From a checkpoint of a small class-conditioned image diffusion model.
Model: 1.81M parameters, arch uvit, norm layernorm, activation quick_gelu, layers 6.
Training: soap at rate 0.0033, 23600 steps.
Data: 90422 training examples, 133.6 epochs.
Rows from block 3 of a small class-conditioned image diffusion model, named by matrix and row number. Rows with one number belong to one neuron. Each number is 128 + 32 x the weight over its row's rms, rounded and kept within 0 to 255. All counts start at 0. Numbers have three digits each.
After each neuron's rows are labels from the 100 images, of 14848 (inputs lightly noised), where the neuron reaches its highest value: "colour at peak" is the nearest of a few named colours to the mean colour under the peak. Only what is clearly more common there than usual is listed. The data: short English words printed on busy colour backdrops.
# fc1: MLP up (model.blocks.3.mlp.fc1.weight, 480x160), inputs 0-159
# fc2: MLP down (model.blocks.3.mlp.fc2.weight, 160x480, transposed), outputs 0-159

fc1.363:157148121104089069153136189136121128157075103114192133107186173148131140099141116150143141203096179141107120247085119164132091131130111101073127122157129098175148133118121179110114100156123130160189153105117134064152148132090162119187175141145171186108128110169152144144138182138100144175152139105172121151136065135123142139132135092097104138140100092141118104159148175185169129098158117049152180171150135123160157090149148111090156112124164112193150148157155131149142094185124169
fc2.363:091170187178180171138123113134088109143176158127142151127138063075124099118161131149118181138137107197120089100178076137113098101088163159139130110131142136081133116178061188137120116110122096108105111094164139187094116123125167126152106154081166155132159123121147192130138128071103079153115065130163174128113141166102126144057111156123070050147162107083134141158174194126103177137099143117138127114112161176075176124139084128090044127126161126108143147108109123137143106079148103
colour at peak: green

fc1.52:135121119099131147107099097091126101152143072164093111114132095114155120200139085199109174118122126084134121188124136154146174107155135173130088081098159114082168198114156101092158142104099117120118067121109097135115082111128150104072132110057091193119084121102144066038077116134096158144091130093112163106102116129104124051104180126134129111115067117080134118145121110128148087076077076152159099069123167105126164139184142092133125129172154084096086109157106151124135153160157149
fc2.52:143136140152097124170153111158122129148100143080125154128162120159085131064122182092173036091128156172103156084180148092135061139118116093122159143162110115146103115145073137154150074187137134166153146168144132104093135147160098128182132126184129064101197134117111175173119114105148092127159153155139058136153162135120132159133056118125073186135200164147116104068084114077132132101180148072129174132141106140113121106098153170108142156163092109159113140084127178166134129074112110
colour at peak: white

fc1.164:121210181155178106138151102169158172154098186119122184179123176127125113124131128139146136117131192196141175091135116069137127096126127118107113193180118120097156134109122103076172191086131103111144148119147150157112118159168102161153118091125209152150126166191137126146146139134147171131153145154148156167108137178170127144146167063142101092152130194144164130127170107120156172139137141130110100106186131139188142101147148117141160206133123131135135149124167177073063143198161158
fc2.164:121128128146136139092157202085119082113128124167128098141154133084090099145126162133159184117177097117112101132106201082172126172122099096120178108125148185138069163188108141149132139179172185138164122134155101139171128140118076129162109124071113189126151109084166132104146165113090124118072151145074180090127123120100124071149114137101131136085118160113117130154090152084129151095126138155075135141109084107103200150076125201112217104074152173131117172131089105167173090113114109
colour at peak: grey

fc1.149:136135153155168155152191115096081106111175112171091135104165170105098163137118127139102155181174090190152126160171140094132128131113061156114097149149134142079110133150161133119149153095144113198125142095163090105167130107145126091067130129160104139180103125131162168104142121106169171114095152137152109185147156124083142106111126069133044149157115137171139153131094107101161194105170159148216093124160093133135073082132192182080169138174130105145150170120190065129115133159141143
fc2.149:065140140181140059141101106135126118092109123128133120074138240147118143155161189181141094186145139071135129076115116145151150063104188162107090131113162131133154123150109162108097168190106160164125141167164154164103121151121118172130103116109122122124132175166140178105172161124133121057124102067148130161168089092155067144152181137121159108116170102124101138137161140116156077118150135125089099059170079159060162133129114079147134137166123106109076099140127124119183117143152170
colour at peak: pink

fc1.259:115104152143198180106156132160095173118132211175095110101141149104157172081163117158129105169130119183152188130123110139091101122114123150168158117100110151137112160117152221147122137139174165096140142146189107123089101193103162163132179118156105215130121173168095152175105099167206141162175138113096127105124195126126153185155141104117113194105153185129169099178125128129150162143159144155133119129145136107114164133134116139113156185128174116113123153123161130132153137211153169
fc2.259:157132159069139154078091144163112136165112099123059145124104132105126080120169156094146148151174135143101097120121175147165099094102145128186124075113107103108175149187137152118184150186121113170082171100076157154131141158086087061056080104104115080118094117098109131123134153111064129163149128145165048148136131123170126188183144098102130140170139131165121151111113156140125172091181117161120152068113164139128175119128040079148131124082155135172148142084146117161080154135152114
colour at peak: grey; pink

fc1.224:105167148137151131146168101117124120124183087060149131227141172156099158147152118149099148136129110182184108144140143145131102137151160107106075142150185200132150090156146103125099141137135157093097127137145112139160186129116163120114053115113135131136141136091111081169219104116040155168092160127197099120117120118152114189110164101135095136175176087163150102094136120118147092070158123135136169135136139120188149152022131122180089127153127153150112160150110152139102124160126172
fc2.224:090127147167150128104129133126148137169096167099082220180132084164115129116091163150174168102135124100126102111141177141127120108145133110115133146093176155049104163137109112201114140117135107151099126106148118174140117163171113071112078182178135092149084110094129163129067098119107060073154112097089117162134099118161145110117163107175191135148104124142117190159184101150176101133122065107169198100119157202131129103167149111126096116105122108161176117115102073073102089134118107
colour at peak: brown

fc1.68:100195132166141104149139101134115197107070165120107165172109170125087102189148142082118154080126175160122135135120148072122092105129130095126072133136156111111141172174126142097138191086121140120118139087098134129097092126174131145156137148125208140128083142147170136113160104119149156151150090161100203150078151174139142106131143117135120074165131151140208040136129139116141148145194144127095137082164076085186112179109119084177178186116125090165140097158095148106110128174103148
fc2.68:139050147116142168132069119102147098158182087143182063068162116153155141115138095179131127187107086124126147089143146190149138129133112129095193122165134147177133090129146106121180087142153090139130136196136111145182161110121130126111128108133051174119150106115055140164125132167131091146151174125132087143162090128157113122093140101134135182096134115092078224136120121136150136123083107137150104155121177165107177105064137146097087087129134204136105128096132122191168115071145114
colour at peak: black

fc1.217:174191121095138123115110129129144149135095123096113101152124087194116074134155100217119114178138137060169086163174134122091125220111132125183141151173172140176155146139184140192108157134122068118163177126153118146121128099127081117090154120095162159102128186128118154159112132155124115149079114198108090159119055134104116133098090115139082167126176143161168135115203165092097078109163104157130133141119070143112152164127145113128149074134119097171104134136131077111188135154139106
fc2.217:127166184097113074139169131090095145140170112118118112151102155118114132138114105114121148172139165118159132177148157133103144184098107166107084211115092151124182127038159156125177133146138161162167167160154154151157131184063080098134096136192092140154129092113145137082108134187196123109165134097096155090095168122139141101146112098132080144165122139086132118132180156110077082109155083170121150179165126172164131137086087137197148116122128152167183126116050127130164103126141080
colour at peak: green

fc1.284:057140110135133134161052166137096192089139165124138163133198178109122121136143105099068119128108070122126148141132163111118101162143153155112183107158144145121056133113099085097185163153122144105176127109112142159114171200087110109174156106136116137119107173130107143064121145111108149171099148150201148166110146134151159097119100152113167138135162118104146193173173126200170157138153152143140147137137181179117132231129136113111112141152145132078157148093131172076056109120147123
fc2.284:113106094131103143083128197153117132135127097078115183117114196168153114106171118088083113138113097124199146175162075106115156155125123138130136109119126104138121134126165167126120117066093160131216133086127138164182117136143111122152137157030082113107146106114118094168124157097154090094138083176162102071074135081157143150112179122144130161122119132166121162079183056140115097133153176099101135078176115107079148166153109163144157118148172084146085066138159171137074136114102138
colour at peak: brown

fc1.357:130082161157129114192101168128118163120132106101124129112131123082145186071094139103125135118197149170153118185191125171107102058143153187145109167164145138098114126135189141106133080072108090145123121133182113116161125079123134146101114118121143169102146103117173051125148146121190127162139149091144164117110172110187114099150180179133140179167098190119127135073068076137159150120169142166139132122107103182116137098099083115134143161133188115119189042153116128161156134169122115
fc2.357:105126164154127155079098103187165125116178083146142092140187137176142080126113103112159143126132149104107091206152138131150069125139155109141107132107116137154215069125122102131101124092191086142206078139108112113121146130154140114099122119164183111113081136126111091168163124145145163159101178163140106096123111155125134137097094169190129158143154079180186104175161080122199151124141123123123111132121063126097149116112139102117146103134095068082036129108167091091130083156151072
colour at peak: pink

fc1.450:143137146126116155173128143142145140166208161158162131138141107138161114154195143143125145150152095144157145150119139180162138153178108136176140154140175143123161175164184165182173179170121091156171119184158134156126146138148137140165169148111145167167174160133157138163139180178149162157101143159191137182130169160177166134160119153193161121156189171168149156146146119127127164122171170123132125112135118178173150105162170146163172163191153153151135140194083206172159143157140157
fc2.450:144089076145112141100121172160159154121127110149169110096130198171192159142079126161119125087162113164083119118110140194114212151131162140103100080094128207086157122112122135115105148127183143126124192079112152126150138109155153117121095099098135115171061163129142126144097143108144084106145075148096173121043154155122067137142157143123158115122158089112134118195168165126151134115086122138117087190146153130179096140136035137149133105072140150182132164143158129088105136106129068
colour at peak: pink

fc1.344:123114115129112127089112133147073159083131122122157082139132121178155138121127062170167151125163150158133128158114064158116130075127108155136158154173121105136096183106132116130110183098171111093111097161074099093161197108159120077130071103126140162139132128141047145150140145089165150125125105064180163108075147121115155118104154110125095170169141127124125054143075133083138062150122058089130106098116088126105077103095125170107097134075110091155065094111112067136078076085102173
fc2.344:168109169115170081191105105152169132193067119139117152184128163113114117103100156123131103152086151100123155108128188089104123171116142078119120082104159148124075062082097143105097103133104099126088118090159116195077149117087115157135169137105066127105123096117217069079095134129144088131101169176079073131204103149155131147139059136129111093109150100147123193109145132143087175098205138112140120161110108109116140129129120118151159137181122106129153187117130170110137124114144176
colour at peak: green

fc1.105:163094147135097144128142132114147168139126176126127092130158160160132169156180114090136141172155243169142151128088116201148101131157141114140189146144214196162121164126134163139149152141118131183125165152163123112135168138138144098176180150178128136189162117131186109101179125125141142150143148145173214136158144170131138112170067158119109166140150166091178150153139138139142172154094122135159168158173136161158148177115181126124158115167190172156143127153156111142140133197159120
fc2.105:127106128091107160131115168152130212132156094160156069104119159151150107126128159142106115095091141103100113200116132070110142146116117121151105124099087134153128132201160150069113137147145095179104139115148133081166098166135131163102138151148134166126183089120157104136107163132214097104164173164118087080081129171105111111135139109107145097181125125148107091153212068163121094128144114107179097199158090079086083145163115137158100117102123125141163127090149073073137111181140214
colour at peak: green

fc1.330:130123145142112135178146165162149148155167138084126070142117123134099170133195142193134131153113167057111170203136099119121132151187166117154143122137182087212123204106165151164103126147142125148141094100146149150171131110158146118104082153147083163201156135150135185125185142171138118161152152116154079186187046134128097111134098154163131158121187127107127131129159145137126162112152143158132116104137065110113156166183120173152129176135157142196117102109097164148166073131138143
fc2.330:131111128090097182158060107160164124143094072137056033196090098136143190101140116128119125144114143199078142118143109133132090156133140134099124125163074108160124147107171108128123145133197128140100186094087073120199115110099158149212100098150120161138151132115086069136103093161085113122102111154095152089150103123107101156155180111126077142151128140081134112134115122127104125119145137125159205155147188097132102111116112131106147042105162088089122099099124190134129125097107113
colour at peak: green

fc1.18:088108069099093150112135076170165142157172178100107161120133134130124151185115097178118167153057098183171155116107120196169148140140101147128121155124105183144157167162164081103108106206132161141096117113140130112139109112157113104127118120144183158127175167143156239161090105141082166125097122117153098118117148161125174149139081134099138186145180108125117125131101161121049057178176170112130086081127138139142165112137126137141173106150171120102154160172166173168131097132131120
fc2.18:141145054070128123090152170116156143140149113150087151150162142144168119197079148097145139165129095086058130114119077116146120112130143119131165157083122126168094096130139171113119170199150126127107150102130118122102158093159180132127101142097076122108157104184092137168122119107114180128108060159108127155165117169119088120177115126118120170215084155097125136223161157182078101111044129138135106153134096074144126167141145134165137104134163179103192117105138088124112177084116162
colour at peak: pink; white

fc1.300:133122141180114157165139087190131189163122137126140194086148161127072155141168121126143125101129145169178130184149175221120121161113077145139106147194122197155118147184149073118110170088161113150164111078107112150102090139152077168128143126160158155139114170152177178165164158124111132157127097118191162167130145148139133142131115120188130087103162154152156083115067137132118134129159146146153179091117130159155159153118084129161153167127142202178137144180113099133149075158124187
fc2.300:129098122146126096104200142130074130096125166180168156099122176088106120074147095090120163102169106079086094088108154077156093099100136105145102084145140110094164185119108144150144148169106183128135137073133140092118165138183176174171157133102119098109094077165136114186167172082152119146113110144055157162056123083106156125085147125141149096123122136135118107128194064070151145137066140133142102092116151123197086142143148139159099113152152146109135096115109129190139144194105175
colour at peak: black

fc1.298:120107133111175167185101165081143145150162110092114105140105106139095073088055128146122139203149169092097166142077111106043095086113125144147133099140078145116111067178091134125175124096077137160123178119150149198177150180159140107133148184164163148171123152144104099070153076162119112093102162123098132128120148150089056096191113104155163160165183134123133132114142181196093145116183130158121178145136131133136134116112182153164141076162117129121137139124158112163091139128145136
fc2.298:127103088153139149101155136136120123120118135173157106084059181097162135095138104153148189123073096091069066123098118141117121214081148095115067134139134109111127159090086110110170146107106121146191084130151095122114164108157145207158107102144130135191123144162121103169129118138113187181131184081163155161126135135156133136081136156132130172142160152184123166093118157107114079134132108170148185104186069118159130112106036171105097141116136128106151160121109135176125154086060124
colour at peak: brown

fc1.227:131100149133118128085127109090103120134181111099126094150196187096131147171148148159151166123156122117168136143119179140069135109147097116212192178090095128157145152144155151169129132100169091186155141109166160129161127083161153140155163148087102146163094076154181177129092132115171188175166166150136115117170153181114143110092184149109112131180140119139169124102119176119132164114134218161213142124182130149158159135160158141112146141155125104154204151116158143140152080147148165
fc2.227:172085133119129095153092118135113118165115150103151142123115111098121140004067131158139126151088104125083136184113110123158135108149129159082108166128124118110135152128070105105099136100145098079155145109112091089144134139149147130106122183086107096129108152094111137150105097147126142109125141132173142169112143096145165143124076132106157090086192091133154118085124133145117131129122084137030077149056170087136147178106193107170188151130208182044162079078125114138131178138112094
colour at peak: pink

fc1.34:132129142116130078122104191106150092148136108129103123125133156082119147115106105106129161175123141116107143115105112132133124177111132130151066139108086133153130115130067072168097108080093149126085156109107100147140102101096106105124157159134148135111112076150082085083217103167089133133189100098145108100056201112047075165115105060057144114105135182142191119114149135157166142124114105105170110069094108117101147078147099099061088117101126107108114086115124091131162093083096200
fc2.34:134108152119111090143163106094150132127162124182158084092128119053129108159116164123124111174156086113150111129156132112092122159167163092111142126084066125119170140140091116154120093134085127193131208158165133122149039152167130102133156065136129099121135095143097055152094109084096140122120099067149137076047202128095158160134142102120186069132139102118190178137178098088169118150121150130122116157125120137117131162163124131110073123055152115127147097143097158123140179123077075
colour at peak: brown

fc1.99:118117128135129091139152154136101124122101143086157134089133135121118152184125157091095197184156176103173112139121138164114119109119138088114148065109183120138135140088079123183115079101134191126171148039102115137132127085131129091147149093169094104095058111125127090108154105138107125182103097116128180118164069088156173121094116138129136150108132110104148158104066184135123194092119102161186191120168133151171149119104205047126213105144123124137108137151114173178146139142147094
fc2.99:156080145139163117107094132123117212167175169098108095080143117090093140081140086097093171144153125109117109128122074155133138109167163111124128152121147135154044105098116160090151177188165123155121125118140129084120145121088113115151140064155111091133109111129171114065070092075139153129122108084100161138110098145127115080176072116165081156088153118098150120156163120151049145142091114128163092128122069122132098152124135162174058074077125163127098083106167125052087155144171098
colour at peak: pink

fc1.278:099081136099087170146136137150181165134104127130146103137138128125117099159093119066107119122087144105123121149140141114073144132094109112107108120163138102135168157116168096129075112136112065159086115115092082105125069169138104089079140174056088151126128112109104120099149156142139118096128166189126102069156125112122070156099124128005194114163136079082156099117186137146167102134160150018115147166167137109133131118127116119075126122139136107126189097071143113121209159098134138
fc2.278:097125131073101150153141117146137119093107136149169183127183122154133079108115127032113099153192104113105198141185157129103135140114107143127154134139125106125200180124194158148091142104134083088130154135047116195135157163157128113100096123084129125118159106148080049147100180157105144073092101125078098103112169119068081125132139154118120147124093079117083110161187090122141142092182143101148108131073118118161099148112094108118179133164098146160162109108119127110108053111114166
colour at peak: pink; grey

fc1.341:171117152177212113158142122142186139083147082130138118088151140130128120116185088114082189081157202130158122136102158154097138163131143087145081106110083116165083139147120171120149141149152117119134145127137092113192088099157083144149161112089149160187083097125102193175159181066127118118177124118194135194182128086125128138107141159185122118111152161122149085133133092097143105178135127146123163116111190133168120136103116088064176191163164143119138134122061148106123157157131155
fc2.341:094137118087063165139085122132107159163112188122154110153105090160113135142055166156218119207128090140114093189140112133178173109130093169142130143111169158112138112074121146095123132077149152132157127123119140158077143107153164096107097114191093092086171167156162104081104124160137151115108168151072138104086146220128150108176115091093140138157139103121122116140140155157153158105093146077131122121152100115073178167110104179185067149078131110158140148144166156171149129144120170
colour at peak: brown

fc1.98:063097106084074096091178125115151127105122140105096158124132135105160176175055060106144151160066107177054069050110137149123123105120161096063150109112102125120110126110066112099089107147128150117082197140144134097097123122140097109092110147053141143069097121108176091154098117115113131128087083178098120081115106111131127081104156166137171115184149139153107147108085137086131109114130160153133118116075133111121109055107156115083096127173156135112123175166101077122068138129149137
fc2.98:164144135137146145162074135120099151116071096070121075147130083130144064137138161136101102156152173095155203190137059116126162129077126159173119184161148138177065122176141072099145183107157139123130100114086107146156126122150160105155146114197128115107128165108097161095157123169154144146184170118190095172123112126101102151171118092086088153112119092067112114121113163187075104119111111110131125126116105079084097193138076135112101119064091120161110093095156140129193124122117112
colour at peak: white

fc1.16:101135095133091132185090138180119182117104143128136108126166175119110131167193093145060132113127135139136094112130119140111093186148159141114172108156199117150094152107123118154163171129166147144170151111124163139129158148118142129164142148175125172120126152148114161082116180145139140158128161105202146157084135142145152081108071142096188182153166154100163168173172131209136160074186148129159148182152167183098166202111163091113158106186192146108189132107128106115099101150151139
fc2.16:180173088147107113178153088150091133107189114128156096142148130116124102071159151138127127150183154115078117104141203184111139101123124104149084126101153151104161140115105160148121111194149109078044084123142093110132127152106136167101113129213188117155118148163133118095075139164075168156131150130140142171172099180096105148154047143097167119139138138115159077155115107104144118107156090176143112189112132143185134093132111142149113141121088140066171134167108120090170083191191128
colour at peak: green

fc1.244:133178168105178157184086146096145098124174132116120166128106109152125080115090144124189088160131114071167154087135107121075157142163082176193127129164110162108144065126191138111145119179115140089228137159148102121148182094093163128086118092152137143155120150183096140078100124135107115095110126131186109091115117128161160145165127104108087125181188108098125143163185177135097089191135115105136142089071181125182149138158174178091135132125125111085099144110093131111124149126166092
fc2.244:133142073188136172142127120164096119133106123190165138152170093076077192101124133104093123143113072091085096104109187126164180120111162065118161148148128110146098159151131128106156202131122114069163166136099206149159094127117114145095088169146121155096099123116244152194114122136124121137112176135200154071111112118127136176149116128121138123147111151084149101118124146087148135124069141145174208157157090100111127106144134146113140139137139088160064120143115084132143139101088169
colour at peak: brown

fc1.118:133146134201136146125161085143146169111112167187145115125079178087164168158176096115149136087090106105154061133152157177143140187113096123120060149179178099136128174094118104161134131136140162118187112078130088096102120086155081173125106090120098114114084111143148154177106185119114151162170150144162146198171119139178185166113135166123120095105167134145193116088112126097193114147111125115148171107155118127146151105130049131073115177090173156125168106150087162143167124135154128
fc2.118:136143104092128089133101180117097124127158076102095147120157091185123081160078147195117115221160188139082201147136158071123087082151169131167176140094093159130104120165126163100150106124129101143113131178124186175165101118094174105151164155117169149172190160124103128134133110158118109126137126084131137107096139153117128109157080111162126168178123146108063114181162108157076198108125146138147084125122165134089079172079191124173130102167083113150091143128158097133112151150136147
colour at peak: brown; black

fc1.201:108217097141087102140095102146116083122138114157109131157156166115145087121093151207120079112121166126140106171156122177112111132076171069099140093122129102114130139075131146132131128108108097080118106160081114123135116165141131114169111092080094107160111121180139132114170119099162180110113077125160045136171163110078095141152047134132120161191129106089191187157079083070127152168167157129141162143110147124146105153176101081123091107096163124123129055104082123123116123120197107
fc2.201:191088095084120134071137115165044125113099152074153075097135132136144124140119124134054189112133125168150154115122095055105164170105131140172124139232159103107193087176082092141121125102159194106163175165127080149140131165089126186080118099169121119146114154145184135113135101148096141146104086076118180155164136116140135145162091141130160126168105107118123092136162054180130175149158147112128145105157151152108146138170137136162110126183151140129127164115118147140149088098165171
colour at peak: brown; grey

fc1.169:110116136116083143114113161144147100134171100100142071102118076075157154078109104161128125193128133067143109124126119172104143122130111095105134128154105164174086133072128109141067061152097136116116133103176043127180103136115105092073093089096039120127153082125067139124155155148099111119083182084162070123145078139117096127117115114088133164117144131117055173127134121102137102102081116126131130167104166167051123066127154142092131049118164125148107187106152103130157102091143121
fc2.169:149140106217160135081155134140124133093122105134124095186228162107072084143106163103127157129144109176102120124108211092121068128121140143162087163126159104143136158155096145094097163100129136083167097145077073101111149185174087153166141164109151156162130103134168125103156145168131106104122171121088123122041122117157135123135116117092136087129122166088156132171073145122058151144136162137038111083167104140161167125139132117120158113082155118135092171134107166118139202134108129
colour at peak: green

fc1.57:113131127104093131171152130082172123112141160098070165138124139132155087184092111149184153145085133121147122057097066158082151126142084152188100078124127131151122080126131094114091104185168140124146115098121069073129167118169128121086129066157106148154121160153108173084148120126069120082143081164132058118117156125165164090136131099099113190137181068098097140180143172104046067123138133111128123122097151130144150133173161154068138140137177133067149163149115132155125125066146100
fc2.57:079090117157174176098110095177117113130126117159193074099158070146097166096125085138072116137158136120106127172140175117216114089131159118093121190133090119097122167105106149149156115083097132119084141195115155185154082166106123108191144231127158123131113126065169074155117114153174120183123175103110163166154092125103127145094114139135123090129117156175148098095138081141184188114113111156128114079184134131076116133089120104161105102122104132164121135127140109127085097165117124
colour at peak: white

fc1.168:152116142131102174122176108180167136125150079135145138090172115068164145207111139122138103202129140151136118097107097088149100113005134134066172144165114129130182100104080113130192110135112111107182173149132098149147123096114107119116159123152139119139132136132140132086156118119191132162094123181095134111118135163078135127140186170119119140162170129123100114065090141104103145168155176175080082147062141143094056094095145165104152144107199153099107110147125135125101189129144097
fc2.168:044159151075140066144098195060079110174076157126180091191083115191088090097149101094123132096138139158107184109169150143097168122222143136181130102099119100123084201134119123129100082151144144157139078192158128099168146155122112123154142151102106123087115129113136141153096150163089171118121187119161092152143082127194129089126080095143113078120134146141152141162128135100162137132122075126157158106115103116118183124141151084110106102179099119152163113145125127154115105109137174
colour at peak: pink

fc1.215:141108097120142096111167072151084108106117072084116105080190110163117108141122095132123161131113095163123139172196194096152094087148143114107147112138127219113083145102099138111161130112138127101101184166116142154138064141115075078133158148115136160177076157060113181150093129138095121146114149063110097121178086151082106106089090124155093136123155112150153128194088136175123107124144143197093165106124096134114123160083138149117066154130153188159160079123143093110112106074094179
fc2.215:138137167183094167118125150123184172183144179141162159149086105095077140103153181138125117098092170072125165138118073137082101146162133115108108179127066055138152103149127103099090140110127093164147079090126136069106204145140133181101094052125102087075127088204110101064134147112130146122101133180161136110094139098144147151178159100139144137148092158129128148106103118108106146103051145057173074138124138075113142126128122103143165131120113087092126147126131139116125132207128103
colour at peak: grey

fc1.290:140136143124125125163058134096094115097151145085158105118183096105141125091091158109146107190160134158155193173155126098115153087142126164153186113104134171091068086145115083108153176106106162105103168145121121176158180191108131137116136123157082098146108118129096135118169143146103108138081133169120110157123142197120124173211125087186135138101111078079124148115128142144122157177186140112117069128111176167067167148145170118153099063186141114116123132138107126093083078197159171
fc2.290:104116112110182139137121123144127088131161138137131181152128148111097055154066118164113101181165150136162183101085105189089128086179164192134156144113145166128166142100115148085103068083167065104111145144135133148187162146154157110157143191101169140108156191154138113068111112133085117092133189080121069120143127145125077110131126167172090127186127140159099149206165103170138201092131128124122086113101154130100122145122150118150137123095069143128110100121166138180115160158167079
colour at peak: brown

fc1.94:090123138124104157142139166197185217169146144095082105121148120086108172157165121185151109141122169089121186130120154118140125096159181136117123138144116119166196163128113143133151096141153162150186164119088169167174141121101082199156085125092119164179144148120112126115125108205093133134143134139125129171195083086140065118188135163107109106129227123029128131123112177151128093173146164141097116117128118139108181135130150127124100149112111122134117074134126168142126092135139175
fc2.94:093141113167167115128135107109036061122109197142120120072169185125140109123144141172131084178156110133129078101126175167122134158094118134136061180155131136073111101157157156086106192140108095162117137099148130144170133122173156107083154143113091036074105117097094136108144157110153177050114103118104180106168159153123117121128170091151104141124120127172139135197100110160130132167162103091139166121133117154143080137131152100077145107158165092076156156109166112120179143169077158
colour at peak: brown

fc1.132:141126112104158078164143130186051100145109147128220127149146122140134134207093126200176115153143144178144168171096149153127115117118122134124122116186093086163146161127130138121127116143172135091156178171116072112132164102138097159144149036077163123174149156191131135139160143122185183172121097147162187123155154118113176179127081156145134140172105147104156193151126103151140150120169143128146217113128151129086109158172112143148145134154199127155111147140110101160104107122170157
fc2.132:100141156163156153171168096124131174166195112111088152149106149115148112105104105072118095123134112087144152067141103128074126091146136122117136145021140169128155169122157162117133180191145074150119065142139178088109147140137116088144137152137155139126090090082115120135129199175082086105160178128058168178073074169068116144146169127141126131082164080125122122082117169168172128093098086112160111133100103120100145123100153127125123114129189138086124132170172138102104137152070093
colour at peak: brown

fc1.28:105156139113115120147182155131159090119173119161110144109147066110157084154118160109117190134167103144137152136110125125137109177141142087135186116096144148145122153146129173124141146139123134159121073139072205121141140131178088105118160173158111111110159116176151111114103190143143183242147135101145136132141125125202134131113144124122152093119170172182098148166082161098138155199144110135115149173120164149093169226179175164166141182136144185147099096162121151145170136198122133
fc2.28:126088114131144173131117124153151105127128142099127124086078188085113104066077139103134138161152091145121136200073152143131115194152142137106067132108151147142158128131165143156097152179139065112127142045107111156151140133163066169087115059145117134189111117216112089081115181095163140157095085081096180115107124149114105169151129144174108150126122103114084139157149127118103128160082128139153081150120103112187150153132127151164156070106148144144156043134144132051124100154101168
colour at peak: white

fc1.178:083083150164200107110083112143100127142106102153128124127118141146108170039131078113069089120127131160106140148129158142155065124141132127081140218181106123120090162116097137118127144099072152112101101114148129152122137107118100155118093151104146110109150076101091055169088148115210137141113170117111182122137107132124090160114149169139124143087090178139115123090089070144224191115147138143103135118085140143109124058075083103159086154148099152174118101113144128132111098183172170
fc2.178:145121183094104079173168094060096180123110171122156107108077141114166075160152136096113185115112143141146202140106112132162130109095104118134130079101146121157161117121149141126146051138146118194117079135078101170127150155109106105079133105141123113145106113139082142112152095132116142110152038166132103174098178125144079058155127123098128156097152030158156147141128153131118063094151183125140156176101158186150097097143158118159103128137130113106197137180160172098118134080153146
colour at peak: grey

fc1.134:127177155182177155153155114090176147143146183115177100123096184120148154116161094123119122099127204139133124109150132125151159168112108101118102140136109134133182159136171129121091132129085168103197151197090129137110131149136160155174148134102127116144154113178100150106128158112103174139138117177159174157113126148203227158146160121121106128149147149141171094112177104064130132134211125172161104093122111101112151134157177128165126097092143179131179223121133118098100144212152098
fc2.134:143179200119082150126108092122142137121156142183157173181118190186129076145141169110114141117052139124134106100143100084091063120120187181085096135149171104121147083113163137130126156111155144164114153106083098058146099123108081150104097091144171136156049164093173105142148114128171079136171156125060092150115148130120110099104118098114093093146172112158181142151152156147142135105050106137111154126184174146173147184096115170105129171112161107128093084137100151130113143117170139
colour at peak: grey